From a checkpoint of a small image classifier.
Training: muon at rate 0.0061, 14400 steps, batches of 256, held-out accuracy 100%.
Data: trained on rendered dice on a table, 72500 training examples, 50.8 epochs.
Rows from block 12 of a small image classifier, named by matrix and row number. Rows with one number belong to one channel. Each number is 128 + 24 x the weight over its row's rms, rounded and kept within 0 to 255. All counts start at 0.
After each channel's rows are labels from the 100 images, of 14848, where the channel reaches its highest value: "responds to" is what is common among them. Only what is clearly more common there than usual is listed. The data: rendered dice on a table. In brackets: how many of the 100.
# convs1: 3x3 conv (model.blocks.12.convs.1.weight, 192x192x3x3, each kernel summed), inputs 0-191
# convs2: expand pointwise conv (model.blocks.12.convs.2.weight, 768x192x1x1, transposed), outputs 0-153

convs1.36 [138 135 130 114 142 117 100 126 135 154 125 157  85  83 149 120 138 132 124 113 103 123 113 153 138 127  95 129 146 141 139  88 126 115  96  83 100  96  99 105 157 121 107 109  92  66  92  87 115 130 150 111 121 147 130 137  96 109 132 149 135 130 114  87  95 109 124 127 116 102 102  83 147 108 139 119 142 135 129  97 149 125 146 109  83  75 122 117 100  87 135  83 132 115  89 153 153 126 130 122 127 177 153 132  48 160 107  81 111 113 119 111 145 121 131 124 118 129 137 178  97 114 120 141 134  91 126 162 106 116 123 137 116 131 132 131 127  79  75 104 151 131  99 141 130 123 136  99 136 100 116 126  89 119 113 117 118 102 104 159 149 126 130 114 101 111 130 123 131 113  96  94 129 169 108 124 118 127 149 100  67  78 155  89 158 115 164 141 100 143 108 129]
convs2.36 [134  85 103 132  98 114  90 147 157 171 158 116 105 128 108 125  89 136 127 111 134  85 101 130 144 134 135 126  86 100 115 136 121 109 123 126 139 145 124 117 132 149 149 127  95 143 129 151 105 142 166  80 147 130 136  90 163 118 132 153 152 133  67 108 110 176 135 111 131 151 153 132 107  96 146 137 125 143 123  80 128 138 129 128 137 138 130 128 147 142 134 110 139 123 147 157 155 119 148 125  89 188 150 108 139 125 121 107  91 132 118 142 144 105 132 152 166 150 135 132 124 150 147 118 154 137 137 134  88 126 139  97 104 119 128 133 122 128 136 138 153 119 136 130 104 127 157 119 117 166 139 127  86 103]
responds to: six on top (100); total: 6 (35)

convs1.80 [176 131  96 125 113 148 136 125 136 119 104 125  71 154 150 144 105 139 146 146 138 155  67 165 168 162 115 108 123 113 138 115 140 125 104 137 162 153  85 126 126 131 121  94  93  81 110 116 127 112 116 146  85 108 137 113 134 130 123 100 113 103 118 112 127  76 151  83 110 144 119  99 143 127 131 119  92  97 109  92 116 138 119 122 170 107  77 117 103 135 152 141 153 135 147 172 103 115 130 120 119 127 103 124 163 137 145  77 136 130 116 108 116  88 110 118 104 104 124  61 149 113  96 121 110 179 122 122 143  87 109 110 163 115 149 118 136 111 146  95  75 136 117 123 133 157  96 127 110 172 123 126 115 130 118  95 105 156 123  99 129 133 182 100  94 186 116 154 117 107 105 169 127 113 125 130 142 102 123 153 165 120 115 106 131 105 100 123 120 110 108 103]
convs2.80 [164 198 124 120 150 124 125  96 124 116 140 130 110  41  71 123 131 134  94 138 149 148  95 134 132 141 153 130 133  66 113 125 124 144 125 149 135 161 121 143 129 131 123 129 139  88 123 149  95 142 112 113 127 125 101 187 137 114 155 133 121 135 165 143 185 129 106 132 119  41 114 124 131 135 108 150 112 177 109 134 109 127 120 144 123 123 120 141 118 135 120 120 145 181 131 106 103 141 126 132 125 144 125 151 126 109  85 127 143 173 126 157  79 126  86 153 128 118 134 106  90 136 153 133 125 143 144 145 116 138 146  99 120 175 127 106 120 124 118 119 154 148 140 132  85  85 119 108  98  97 112 140 113 131]
responds to: five on top (94); dice: three (65); white die (46)

convs1.146 [118 155  98  96 143  93  97 124 100 137 118 117  86 131 154 148 124 112  93 105 129  90 126 115 162 120 112 132  96 109 114 132  93 117 120 119 128 165 108 100 109 108 142 175 124 146 126 115 127 131 134 157 150 122  93 155 131 186  98  93 109 120 111 180 143 138 136 105 153 126  72 149  93 139 129  91  85 111 139 119  81 122 162 120 151 132 108 128 131 116  99  93 134 100  88 157 122 105 116 138 130  85 108  99 116 106 117 139 109 118 152 172 106 105 123  94  62  93  99  75 141 109  94 148 115 108  88  84 132 154 129 119 151 102 142 139 131 126 156 107  90 101 154 115 123 104 122 175 103 129 134 134 159 102 154  64 138 135  96 125 110 116 151 123 135 151 113 125 161 115 128  90 129 105 120 152 123 125 112  87 134 142 145 112 123  93 149 110 105 104 142 123]
convs2.146 [176  46 180 135 152 168 137 153 125 106 118 116  95 100  89 130  65 119 180 149 121 123 127 105 143 150  95 119  93 136 106 137 126 132 110 139 129  93 167 144 128 136 132 127 151 131 126  92 121  93 182 141 125 132 125 142 136 129 128 171 167 122 149 144 144  83 156 145  64  97  94 135  83 153 140 100 144 139 175 138 127 120 154 167 198 106  74 160 122 115 113 138 138 113 113  89 179 129  83 128 113 140 151 124 126 100 175  78 121 133 128 152 112 133 152 209  86 100 141 148  88 108 130 111  73 109 100 177 130 129 126 158 112 154 128 104 128 126 139 147 139 128 129 106  88  94 120 145 125  97 150 113 153  91]
responds to: two on top (100)

convs1.126 [ 87 117 114 174 117 104 121 130 111 121 134 111 117 118  98 127 149 120 104  76 119 126 115 118  64 137  67 140 136  81 115 103 157 135 178 113 136  63 140 126 102 103 124 128  93  92 130 122 116 116 126 128  91 114 169 134  68 133 144 126 127 114 104 101 125  89 131 125 129  98 118 144 107 130 127  81 125 127 111 122 109 117 151 118 115 124 145 152 136  97 167 113 115 144 134 127 137 145 107 147  78  82 121 155 149  86  64  82 116 103 136 130 172  89 129 151 161  78 114 118 108 113 109 133 154 108 124 108 138 121 105 105 120 120 123 122 132 130 107 101 119 108 133 103 119 108 110 104 108  97 140 143 142 143 131 112 136  55  91 133 139  80 110 119 141 126 113 130 101  84 137 144 102 117 122 172 105 126 126 118 125 101  96 105 132 136 180 119 126 115 100 112]
convs2.126 [133 146  91 124 126 117  78 124 131 165 124 128 113  88 110 123 131 133 157 178 164 143 127 108 138 133 122 128 231 205 135 146 118 152 141 134 127 144 182 110 137 119 129 121 163 125 121 104  99 110 125 139 139 134 124 121 130 139 126 117 109 102 163 121 122 116 149 152 126 143 151 119 142 113  95 164  93 121 128 146 117 134 131 104 102 136 124 106 128 135 141 174 127 111 161 136 133 131 138 121 130 121 154 140 123  97 139 111 178 111 117 110  59 150 161 122 114 139 128 141 130 149 137 154 136 126 111 114 125 145 128 139  93 142 126 156 132 122 172 134 117 149 137 129 142 155 142  94 146  63 155 119 148 103]
responds to: four on top (100); total: 4 (44)

convs1.83 [ 97 121 100 109 121 116 116 117  99 103 127 106  75 143 107 101 143 131 138 125 139 105 106 123 175 107 129 117 138 102 181 105 104 171 167 128 181 108 133 141 122 124 176 127 110 103 129  99 126  77 146 124 123 118  83 135 141  89 135 109 121 116 107 129 122  80  67 127 137 116 136 118  65 119 119 113  82 123 110 112  99 195 132 118  92 132 134 119  94 158 108 111 138 133 117 122 113 116 116 135 114 100 121 125 177 130 124 120 200 120 119 136  98 163 120 120 105  86 134 139 150 114  98 133 120 141 105  92 121 100 134 125 105 154 114 158 124 108 123 113 123 145 136 129 123 124 134 113  63 167 143 146 149 125 158 152 122 125 120 120 121 107 186 109 182 121  85 116 117 117 113 141 111  94 117 133 175 122 101 145 169 118 118  95 142 121 143 143 120 131  98 109]
convs2.83 [116 105 134 128  97 111  92 111 126 126 103 124 112 163 151 138  97 144  85  93 139 118 128 139 124 119 165 129 133 147 146 134 120 132 124 158 147 148  93 149 127 152 143 128 103 142 151 149 149 132 127 159  91 144 143 133 121 145 129 121 168 103 144  98 160 116 177 145 110 119 118 141 120 169 119 140 131 206 155 124 155 105 173 181 162 128 136 134 147 116 148 129 154 107 134 141 131 136 104 157 134 110 131  94 134 122 109 147 126 132 133 171 127 153 121 125 132 130 129 120 102 159 174  91 144 128 149 186 128 139 155 111 160  98 129 105 129 129 115 133 131 137 130 138 118 153 100 155 119  66 104 134  66 122]
responds to: five on top (100); total: 5 (55)

convs1.12 [102 139 120 106 134 129 126 136 117 120 144 134  98 117 144  57 135 136 114 127 130 152 144 142 105 109 169 151 108 143 149 140 123 139 106 121  84 110  96 118 153 108 118 117  99 141  78  77 150  83 138 148 115 120 176 137 135  91  84 145  93 147 167 137  96 113  80 159  95 136 124 159 115 166 141  98 107 136  23 148 120  91 143 115 114 131  83 154 129 138 111 102 152  98 121 163 135 134 135 127  99 116 152 118  96 119 130 137 118 153  98 113 138 143 128 135 104 123 112 141 132 116 132 108  93 109 156 109 137 142 133 138 110 147 132 150 134 155 138 136 143 102  78 160 139 128 113 137 132 103 140 145 123 131 135  94 102 125 164 141 126 119 106 132 111 127 189  92 111 144 154 101 121  97 106 111  73 113 128  96 117 105 114 135 151 101 103 108  82 105 170 131]
convs2.12 [130 105 126 143 152 124 109 116 170 162 145 139 130 149  76 140 104 134 107 215 184 118 150 107  99 144 115 125 138 100 149 153 118 117 134 133 136 122 148 121 131 142 142 124 129 177 110 104 130 121 179 131 125 106 123  77 128 113  97 144 168 161 129 101 120  99 113 114 108  81 139 152 121 159 121 160 129  96 118 159 131 159 137 127 132 129 103 112 130 126 108 107 148 116 140 150  84 166  77  99 137 150 125 146 115 136 144 126  74 123 161 123  87 122 142  51  91 144 125 108 135 122 110  85 138 166 135 136 148 179 124 143 124 106 128 168 130 119 121 128 108 127 138 130 132 166 119 130  94 138 147 137 110 122]
responds to: dice: three (84); six on top (80)

convs1.149 [ 67 128 124 106 157 134 121 137 131 131 122 118  83 148 115  48 144 114  95  85 142 122 150 119 133  91 111 118 114 147 114 102 158 150 148 133 155  75 136 123 151 142 120  97 118  94 115  67 145  97 134 138 113 140 153 120  73 127 104 121 113 142 136 140 132 114 107 111 118 148  81 100 104 149 147  74  87 136 133 120  97 145 118 108  83 133 141 122 109 144  88 141 130 123 117 132 115  93 145 145 131 118 135 122 127 150 180 126 148 106  95 114 134 198 115 135 109 143  58 131 148  95 111 137 136 139  54  92 145  72 137  97 113 124 121 134 133 121 139 122 118 118 107 127 128 134 135 149 125  95 122 108 127 112 136  98 150  93 113 128 127  87 100 137 116 115 115 125 106 164 151 103 100  87 134 113 108 137 126 119 114 137 133 145 131  94 132 168 128 110  83 119]
convs2.149 [125  78 132 132 114 121 163 166  85  98 112 118 182 108 115 135 131 118  91 124 177  82 122 150 110 142 107 127 179 184 127 122 159 143  92 146 135 149 129 114 124  83  89 125 123 134 143 130 150 111 143 160  92 145 111 135 103 134 131 149 132 103 129 120 173 139 151 133 114  81 131 145 147 172  82 140 116 146 161 146 157  93 128 136 147 131 127 149 149 154 139 127 101 115 158 109 156 103 117 122 150  94 133 116 115 131  92 157 142 170 135  77  95 133 111 117 111 120 151 150 129 104 163 165 101 128 118 102 168 106 131 140 163  79 127 128 137 124 124  68 126 130 129  38 128 156 144  94 139 154 135 129 153 140]
responds to: four on top (81); five on top (75)

convs1.32 [123 118 108 107 111 124 112 107  86  92  80 115 144 114 129 106 111 114 116 102 107 122  99 155  90  96 136  81 112 101  94  98  78 118 121 102 100 107 110  82 102 100 137 101 113 119 125 112 127 119 104 110  99 107 135  97 124 108 104 125  99 106 121 138 107  94  98 124 108 101 109 127 101 119 122 125  74  60 134  69 118 108 105 116 116 111  77 114 107  86 132 129 137 112  91 134 109 129  91 134 119 113 116  98 125  84 122 100 123 100 102 122  96 112 134 129  97 120  82 126  95 151  78 121 128 126 100  82 126 134  84 115 119  99 124 141 125 104 110 128  84 165  94 112  70 114 101 117 145 102 111 116 111 114 135 106 122 135  97 107  90 110 148  98 152 135  81  94 120 138 124 126 105 106 129 121 117 105 127  94  95 115 127 135 114 111  95 113  99 102 116 112]
convs2.32 [ 96 132 106 144 163 112 107  99 131 149 164 132 111 149 114 137  95 133 189 182 141 112 117 107 117 122 113 124 116 108 143 105 174 125 108 115 105 118 127 134 126 139 117 130 131 116 184 141 147 124  90 116 135 143 147  83  90 122 105 121 144 121 117  94  89 234  72 116 139 129 124 116 123 192 108 113 131 126 145  90 110 112 118 125 133 138 155 123 141 123 139 151 192 189 135 130 163 122  84 109 110 108 119 129 133 108 135  75 174  81 127 127 164 143  87  99 134 133 115 126 121 166 128 174 119 151  84 107 122 156 126 149 200 136 132 121 119 130 116 143 130 119 139 114 121 161 137 166 112 117 171 126 136 136]
responds to: dice: three (80); two on top (78)

convs1.5 [137 122 106 140 132 142 111 109  84 133 163 121 108 100 145 107 107 149 108 154 155 105 116 118 147 152 167 124 162 148 146 134  70 127 137 142 130 128 116 133 167 130 153 112 112 105 119 126 135 145 147 124 146 137 125 100  81 127 114 155  82 115 119 162 124 124 106 138 127 121 115 102 144 128 135  92 118  52 121 127 143 119  97 100 145 117 128 110  39 109 150 142 153 135  61 148 127 144 126 132  98 143 126 138 148 100 156 130 110  94 125 156 128 138 122 120 135 113 108 128 144  92 101 125 135 141 109 109  99 131  85 130 127 142 108 196 123 129 149 155  69 145 122 134  58 125 122 192 116 149  90 119 115  99 159 137 145 122  99 121 134 131 145 135 144 141  58  97 161 117 134  91 136 131 102 123 110 167 130 113 139 139 133 123 146 113 102 109 110  88 152 141]
convs2.5 [113 131 141 126 138 120  94 107 103 163 170 119 136 159 151 108 137 151 144 170 117 138  83  96 125 123 119 128 139 108 133 132 111 172 110 113 136 164 140 142 135 131 159 135 128 126 138 100 135 119 113  99 139 114  92 100 131 142 107 124 142 148  90 119  80 161 142 171 181 150 110 130 109  72 155 142 126 109 136 165  91 153 128 126 160 113 140 171 121 130 100 122 150 170 150 172  99 165 165 133 114 168 145 112 129 120 143 115 121 127 149 107 139 173 105 131 137 127 139 122  86 153 110 160 171  99 133 126 155  89 151 153 181 149 129 116 110 126 146 111 125 140 119 125 133 139  90 106 117 188  91 140 180  86]
responds to: dice: three (81); two on top (64); six on top (61); white die (37)

convs1.101 [118 113 158 103 134 123 103 139  43  81 155 130  99  90 124  90 117 105 120 136 154 120 100 125 137 125 163  80 104 130 105 107 107 154 118 123 120 140 112 120 103  94 118 126  94 159  99 139 152 119 153 121 150 124 129 183 101 108 128 138 132 140  98 110  96 114  90 122 133 119 114 153 104 120 137  91 103 111  63 106 133 126  99 131 138  79 154 124  86 118 125 112 104  93 139 155 140  91 115 122 122 128 128 127 144 114 131 124 118 119 123 128 136 119 126 131 141  70 116 105 131  89 113 174 130 106  81 125  93 130 151 119 130 113 100 144 114 121  81 132 151 139 150 142 130  92 145 142 105 182 135  87 127 119 148 131 105  89  99  99 136  92 133 163 103  82 132 137  74 133 105 104  87 117 141  66 148 119 127 122 101 108 118 109 142  84 143 118 129 145 109 119]
convs2.101 [135 139 153 144 149 119 168 176 197 142 107 134 138 159 135 141  83 135 187 140  97 107 125  99 123 122 102 128 101 105 133 109 101 118 117 106 134 142 126 117 122 114 143 125 147 148  99 127 105 134 122 131 136 157 113 171 145 136 132  98 142 118  99  85 125 186 128 113  86 100 143  90 156 102 111 138 124 190 131  89 121 111  98  89  98 138 103 138 123 135 153 145 131 112  89 111 103 160 120 145 137  97 127 107 136 146 167 137 108 139 112 100 126  87 195 151 134 144 134 106 128 138 100 105 115 131 160 134  91 119 128 151 139 107 127 106 129 127 127 150 131 172 130 133 109 113 131 175 150 116  81 114 144 147]
responds to: five on top (100); total: 5 (27)

convs1.162 [121 116 134 134 138 140 111 154  82 168 110 126 121 127 129 102 124 154 103 103 146 131 135 168 143  99 127 130  90 139  95 159 153 126 163 113 145 133 168 123 144  78  96 112 113 147 132 142 129 158 151 129 143 136 125 147 137 141  57  97 123 145 129 120 141 132 158 119 108 186 114 150 130 119 170 110  93  87 120  73 131 146 159  86  88 160 105  92 103 141 140  95 113 112 163 133 130  75 148 118 160 138 128 105 123 133 104 108 111 116  87  94 136 122 139 119 186 128  83 103  97 119 149 146  92 146  94  95  68 103  79 110 137 106 132 121 116 138 153 123 103 117 129 128  98 143 125 171 171 103 100 181 137 104 108 111 110 142 113 130  97 125 121  95 128 141 106 138 133 101 120 170 129 117  97  99 154 133 106 144 157 116 121 121 139 128 132 114  93 127 106 133]
convs2.162 [113 106  94 128 131 168 122 151 134 142 152 144 108 110 142 113 138  93 158  63 147 147 112 151 140 138 178 125 109 171 153  75 168 146 149  86 138 120 125 131 125 117 131 126 144 149 162 146 103 122 133 153  91 154 121 163 109 151 101 133 112 124 114 124 130 118 151 135 182  81 119 139 113  91 128 110 138 154  94  76 101 129 163 108 150 132 182 122 134 151 151 156 115 112  95 143 161 135 140 140 144 109 128 194 147 159 123 146 126 137  96  97  76  98  94  87 114 132  94 151 157 167  96 126  95 129  92 124 121 150 138 123 135 130 130  99 132 127 122 125 127 141 162 160 150 138 144 113 111 219 112 129 143 144]
responds to: four on top (100)

convs1.140 [ 73 133 124 110 119 146  87 120 140 124  99 113 115 101 111 138 142 117 126  91 110  99  96 121 129 118 121 107 134 138 125  82 134 116  80  86  86  94 109 129 131 104 123  90 111  56 130 131 154 118 124  92 100  85 107  94 149 127 100  99 122  70  86 171 122 118 126  90  98 139  63 122 105 109 135 110 122 147 169  91 106 100  96  97  90 110 106  83 103 155 121 129 100 119 130 116 124 150 145 137 126 152 114  94 140  86 129  99  82 136  94 117 134 182 134 127 129 132 136 133 106 148  83 105 118 125 149 129 141 130 103 140 144  99 127 140 128 131  77 127 138 119 139 151 105  78 121 108 123  88 125 105 126 139 119 151 118 123 139 112 118 108 117 125 127 186 134 142 124  99 160 115 123  83 112 143 114 127 112  97 120  94 108 117 133  88 127 118 126 122 128  94]
convs2.140 [121 137 128 122 130 142 124 144 115 126  93 129 124 158 106 122 117 126  96  58 145 120  87 107 114 110 104 126 144 110 133 206 138  82 129 133 153 136 180  89 128 136 102 143 154  93 122 119 142 129 128 134 127 135 169 121 148 129 125 125 128 137 125 134 159 145  82 116 103 143 148 127  78 136  97 141 110 149 112 142 119 135  98 129 142 117 139 127 141 123 129 127 147  82 177 148  81 127 184 147 118 117 133 133 137 103  75 135 147  95 151 148 138 171 118 192 126 149 138 125 126 126 110 116 149 125 141  97 125 138 184 116 111 130 129 144 137 131 141  93 168 123 144 117 174 156 121 100 131  82 110 129 177 159]
responds to: six on top (100); dice: three (64)

convs1.43 [109  99 114  97 158 122 116 135  87 108 123 129 114 123 148  83 144 143 108 151 121 145 114  85 126 111 164 135 130 142  77  99 123 105 128 124 108 151 139 132 175 103  86 141 109 129 114  82 133  89 158 144 128 122 110 131 112 159 115 120  96 111 146 145 124 110 138 109 149  92  91 107 118 156 126  98  93  80  66 102 115 119  95  95 106 125 157 115 142 113 108  88 140 126 132 149 145 106 163 111 123  48 146 118 146 140 121 146  98 148 138 112 124 151 131 154  69 117  94 136 126  96 118  90 116  98 110 158 102 141 106 139 183 149 127  91 130 139 122 112  89 140 137 126 136 109 121 139  90  94 137  97 132 143 114 127 116 104 172 114 148 157  90 127 133  94 158 123 110  95 120  74 120 104 114 118 117 145  87 104 121 132 124 114 149 111 143 104 103  76 116 135]
convs2.43 [102 168 130 120 117  72  76 124 122 161 134 123 143 124 116 117 141 126 156 132 129 123 127 135 133 110 112 132 159 130 123 125 119  89 128 135 107 147 136  72 118 108 155 133  96 144  81 164  98 109 156 139 120 147 129 137 138 120 124 129  92 156 152 114 117 109  85  94 151 110 133 111 135 168 143 103 129 177 155 160 135 131 169 123 106 116 166  73 134 125 151 129  92 103 125 138 189 107 156 125 122 123 114 213 152 154 133 121 118 117  99 119 137 111 116  94  95 114 136 106 126 108 166 169 155 142 147 114 134  94 125 132 129 127 128 157 135 131 162 106 135  74 107 130 122 124 120 119 141  98 140 109 150  71]
responds to: two on top (100)

convs1.10 [ 85 134 112 116 122 120 134 131 115 139 111 131 117 104 115  58 102 121  94 120 141 131  91 107 133 126 149 133 139 127  61 131 139  86  94 120 119  69 117 159 157 124 107  95 119 105  77  93 132 114 116 164 135 145 159 117  95 113  68 130 121 125 149 114 114 113 133  81  83 132 103 157 142 123 133 104 115 128 140  77 134 140  95 103  93 123 147 110  94 113 133 123 130 122 107 127 159 118 142 139 102 135 118 144  83 130 128  96  88 152  79  87 144 113 105 145  83 112  87 127 127  86 104 151 127 133  88 108 125 154 108 173 121 151 119 149 138 144 145 171 158 144  86 159 123 117 147 133 122 109 113 151 115 120 154 142 122 121 140 129 150 121 113 118 155 108 127 116  80 105 133  77 100 119 148 103  92 152 126  86  92 115 110 128 140  90 147 111 113 122 156 123]
convs2.10 [158 100 104 135 135 162 139 129 104 102 124 115 142 123 102 126  92 127 168  86 105 103 110 137  85 122 100 119  91 122 117 131 134 119 134 130 100 109 150 117 123 117 128 118 108 121 154 113 128 139 163 130 133 137 107 134 169 116  99 143 164 146  90 136 132 103 177 109  99 111 147 109 150 168 136 137 137 122 116 145 134 126  88 135 115 125 116  61 105 122 136 120 105 118 106 133 154 121 130  83 170 156 127  80 133 107  69 170 130 124 101 158  65 117 123  85 104 129 122 138 172  53 114  84 131 122 152 114 101 143 102 138 117 122 129 134 141 122 129 152 135 148 121 110 112 143 131 166 146  53 129 127 150 181]
responds to: three on top (67)

convs1.72 [107 123 114  93 131 132  97 134 135 161  96 106 127 156 128 157 134 119 116  92 150 138  87 133 106  98 111 108 106 113 138 142 105 143  96 140 130  93 134 116 153 116  96 146 119  77  89 130 107 116 130 115 127  88 150 111  93  93 161 122 146 124 133 133 146  61 127 108 115 122 142 138  83 103 108 109 140 127 136  76 125  98 138 140 118 131 124 106 158 129 123  78 110 105  83 107 123  84 118 101 122 103  98 148 131 146 149  77 122 112 125 107 131 113 119 109 126 114 165 123 140 119 112  93 113 115  99 119 110  92 122 146  83  97 158 185 130 124 110 154 149 135 102 100 147 101 100 191 139 130 109 141 113 114 114 132 131  94 129 103 136  74 147 106 127 150 124 119  80  90 109 108 102 110 130 143  93 120 126 155 166 132  81  93 122  64 119 132 140 118 156  88]
convs2.72 [144 159 118 117 108 102  99 105 160 108 149 109 140 177 102 134 117 107 149  61 165 116  98 104 140 135 108 130 116  96 120 145 139 149 138 129 124  93  83 113 132 122 146 123 145 119 137 180 148 119 127 162 138 137 128 138 141 102  90 141 136 109  71 160 176 193 122 116 159 126 132 141 135 130 124 118 124 192 143 160 140 110 134 149 112 129 171 117 142 137 130 145 118 135 105 160 145 126 129 120 128 133 149 120 110 159  87 105  57 106 131 105 144 163 135 102 112 117 152 130 104 134 117 102 130 148 124 124 111 145 134 123 131 123 130 119 143 130 137 132 145 121 141 135 108  97 122 137 140 143 136 126 122 157]
responds to: five on top (100); total: 5 (55)

convs1.151 [ 68 122  84  79 106 127  94 127 126 130 130 128 148  64 140 143 116 130  87 130 115 107 130 124 120 108 135 112  81 118 136 115 112  88 127  81  74 148 111 121 123 123  89 143  97 130 109 143 127 138 124 119 162 109 141 120 108  86 139 151 103 118 108 136  84  99 129 118 157  95 140 112 122 109 123 108 134 111 103 103  95 108 133 136 109  81 126 122 145 124 148 178 115  60  97 109 132  53 107 103 135 109 111 116 143  93 139 127  72  96 119 129 128 139 124 127 122 128 155 149  85 126 121 119 118 131  75  70 111  94  96 138 135 131 117 117 115 124 193 127 123 131 128 114 126  90  99 133 159 104 119 115 129  91 125 166 136  97 120 134 108 127 131 150 137 146  97 132 112 136 117 139 163 123 125 125 133 127 115 122 116 167 130 200 108 133 123 108  99 112 116 111]
convs2.151 [111 156 126 122 134  92 119  69 121 127 129 139 201 123  97 147 123 138 136 151 143 117 141 154 114 125 131 126 173 128 103  68 152 140 148 142 130 116 101 124 126 110  92 136 112 169 140 109 177 104 128 134  91 117 113 138 114 129 140 115 134  73 127 156 115 115 167 130 180 158 111 140 155 140 153  70 149 115 145 165 113 128 156 108 148 123 115 137 128 119 126 119 150 142 134 144 156 120 125 128 101 155 143 120 119 177 167 121 157 174 127  99  91 138 117 132 127 137 150 128 171 124 149 139 147 143 131 110 159 119 129 107 188 118 129 120 119 130  95 141 127 119 132 148 142  94 153  97 141 145 134 144 148 166]
responds to: four on top (67); total: 10 (28)

convs1.87 [101 115  95 111  95 105 111 110 135  94 123 159 116 122 121 117  82 118 101 151 108 113 139 154  75  89 125  89 135 132 140 125 154 112 171 117  97  79 127 121  88 110  98 127 111 123 116 116  90 153 149 103 104  69 149 128 146 134 126 119  96 112 130 102 105 137  96 135 110 119 101 153 151 115 136  96 127 139  80 114 100 103 104 116  77 141 107 127 105  96 141 128 123 118 118 123 122 118 138 133 119 147 126 155 121 130  74 122 118 151 145  89 102 123 128 101 141 111 119 122 122  86  99 100 136  46 119 112  97  81  91 163 102 106  93 135 136  95 140 159 103  81 124 137 141 131 119 131 129 136 173  91 118  98 143 116 145 164 140 112 112 119 131 111 113 135  90 122  95  83 102 109 147 129 141  99 104 143 100 124 115  85  96 110 157 116 136  94 146 106 106  93]
convs2.87 [122 125 147 132 122 103 121 154 117 116 126 131 165 127 176 151 143 110 127 132  91 141 125  88 147 136 135 129  89 119  91 123 107 130 121  95 104  87 137 105 132 144  88 124 169 134  84 101 100 110 155 146 109 115 152 114 130 120 125 129 119 130 126 116  79 181 128 110 182 181 110 120 211 114 111 127 161 131 116  97 138 123  91 129 132 128 140 109 141 136 132 123 153 124 102 118 122 117  80 103 155 163 151 117 150 160 190 133  95 123 111 176 129 184 147 111 106 130 121 141 130  91  61 164 125 111 191 118 120 128 123 145 130 164 124 137 125 122 123 143 108 120 133 118 125 141 160 134 138 106 182 162 145  71]
responds to: three on top (100); dice: three (73)

convs1.180 [175  92 148 103 122 121 118 119 121 128 157 129 138 116  72 118 119 120 102 125 132 123 133 104 118  92  97 147 107 123 115 130 123 117 160 126 108  81 117 132 130 117 105  90 135  99 112 174 113 146 147 131  65 135 120 116 112 173 121  91 143 106  93 145 115 155 127 165 104 101 103 137  82 102 104 150 115 124 116 164 111 107 124 126 136 107 161 111 104 134 103 194 108 125 101 130 130 135 125 113 101 109 117 135 138 126 148 126 160 121 166 214 116 132 119 108 136 179  87  83 114 157 131 148 134 139 122 101 107  93 119 107 146 106 123 180 122 188  92 138 142  86 155 127 143 118 116 104  93 111  96  94 157 103 134  91 144 155 148 144 134 106 143 108 110  98 144 104 138 121 119 144 110  85 144 141 140 121 150 111 160 161 175 103 119 145 126 122 130 110 119 133]
convs2.180 [114 106 112 107 112 153 128 152 119 147 136 129 123 141 132 126 130 110 101 180 147 129 131 121 137 133 101 128 185 161 153 128  89  91 107  76 123 117  78 140 136 120 133 129 165 130 168 176 177 126 129 136 137 139 124  91 114 134 125 107  99 115 149 114 134 126 125 102 140 106 132 121 140 167 136 142 101  69 140 146 120 164 142 157 131 129 124 122 117 151 124 154  90  93 157 131 119 155 124 137 109 192 118 128 114 106 113 121 168 164 139 150 132 128 146 227  68 120 118 141  82 144 111 167  88 120  96 110 149 130 130 145 189 141 129 106 129 130 119 168 116  88 126 118 150  83 122  63 105 147 112 113  93 116]
responds to: four on top (100); total: 4 (43)

convs1.124 [105 132 119 100 143  91 132 147 143 136  98 153 105 116 119 102 165 139 122 105 115 105 114  89 115 107 153 115 110 156  91 111 136  95 115 108 108 107 145 135 170 131 117 160 140 129 109 111 156  93 117 148 122 129  98 165  73 132 139 129 131 141 123 125  96 129  69 123 156 144 106 126 116 127  89 112 111  99  99  76 126 110 114 101  82 112 121 153 151 170 115 117 130 132 116 157 131  74 103 138 108  91 104 159  93  97 145  97 141 100 107 131 152 171 125 151 138 126 117 133 111 101 126 169 134 117 121 106  97 143 157 144 121 127  90 176 124  98  97 147 114 142  87 107 139  99 155 122 115  90 119 100  95 106 156  86 123 111 110 121 121  75 108 103 110 128 138 102 127 185 141 118 102  69 152 114 125 123 151 128  97 133 108  98 108  96 153 125 126 171 137  92]
convs2.124 [133 155 137 133 126 121 109 130 190 131  87 141 176 135 107 134 143 137  63 108 134 137 132 127 127 118 161 116 124 106 114 132  92 142 134 137 145 121 142 152 127 131  94 121 130 131 127 115 161 113 145 102 114 131  98  57 125 135  82 109 135 119 128 101 152  46 140 133 113  91 122 120 115  97 105 156 132  98 108 114 115 130 134 149 104 119 146 145 126 120 136 128 128  94 146 143 163 130  99 115 134 151 105 122 130 103 105 154 118 138 108 139 159 105 141  64 106 115 128 125  94 135 130 129 104 122 118 149  76 158 149 127 156 114 124 122 128 123 126 143 146 144 107 124 122  70 158 128 130 100 147 112 146 122]
responds to: dice: three (88); six on top (81)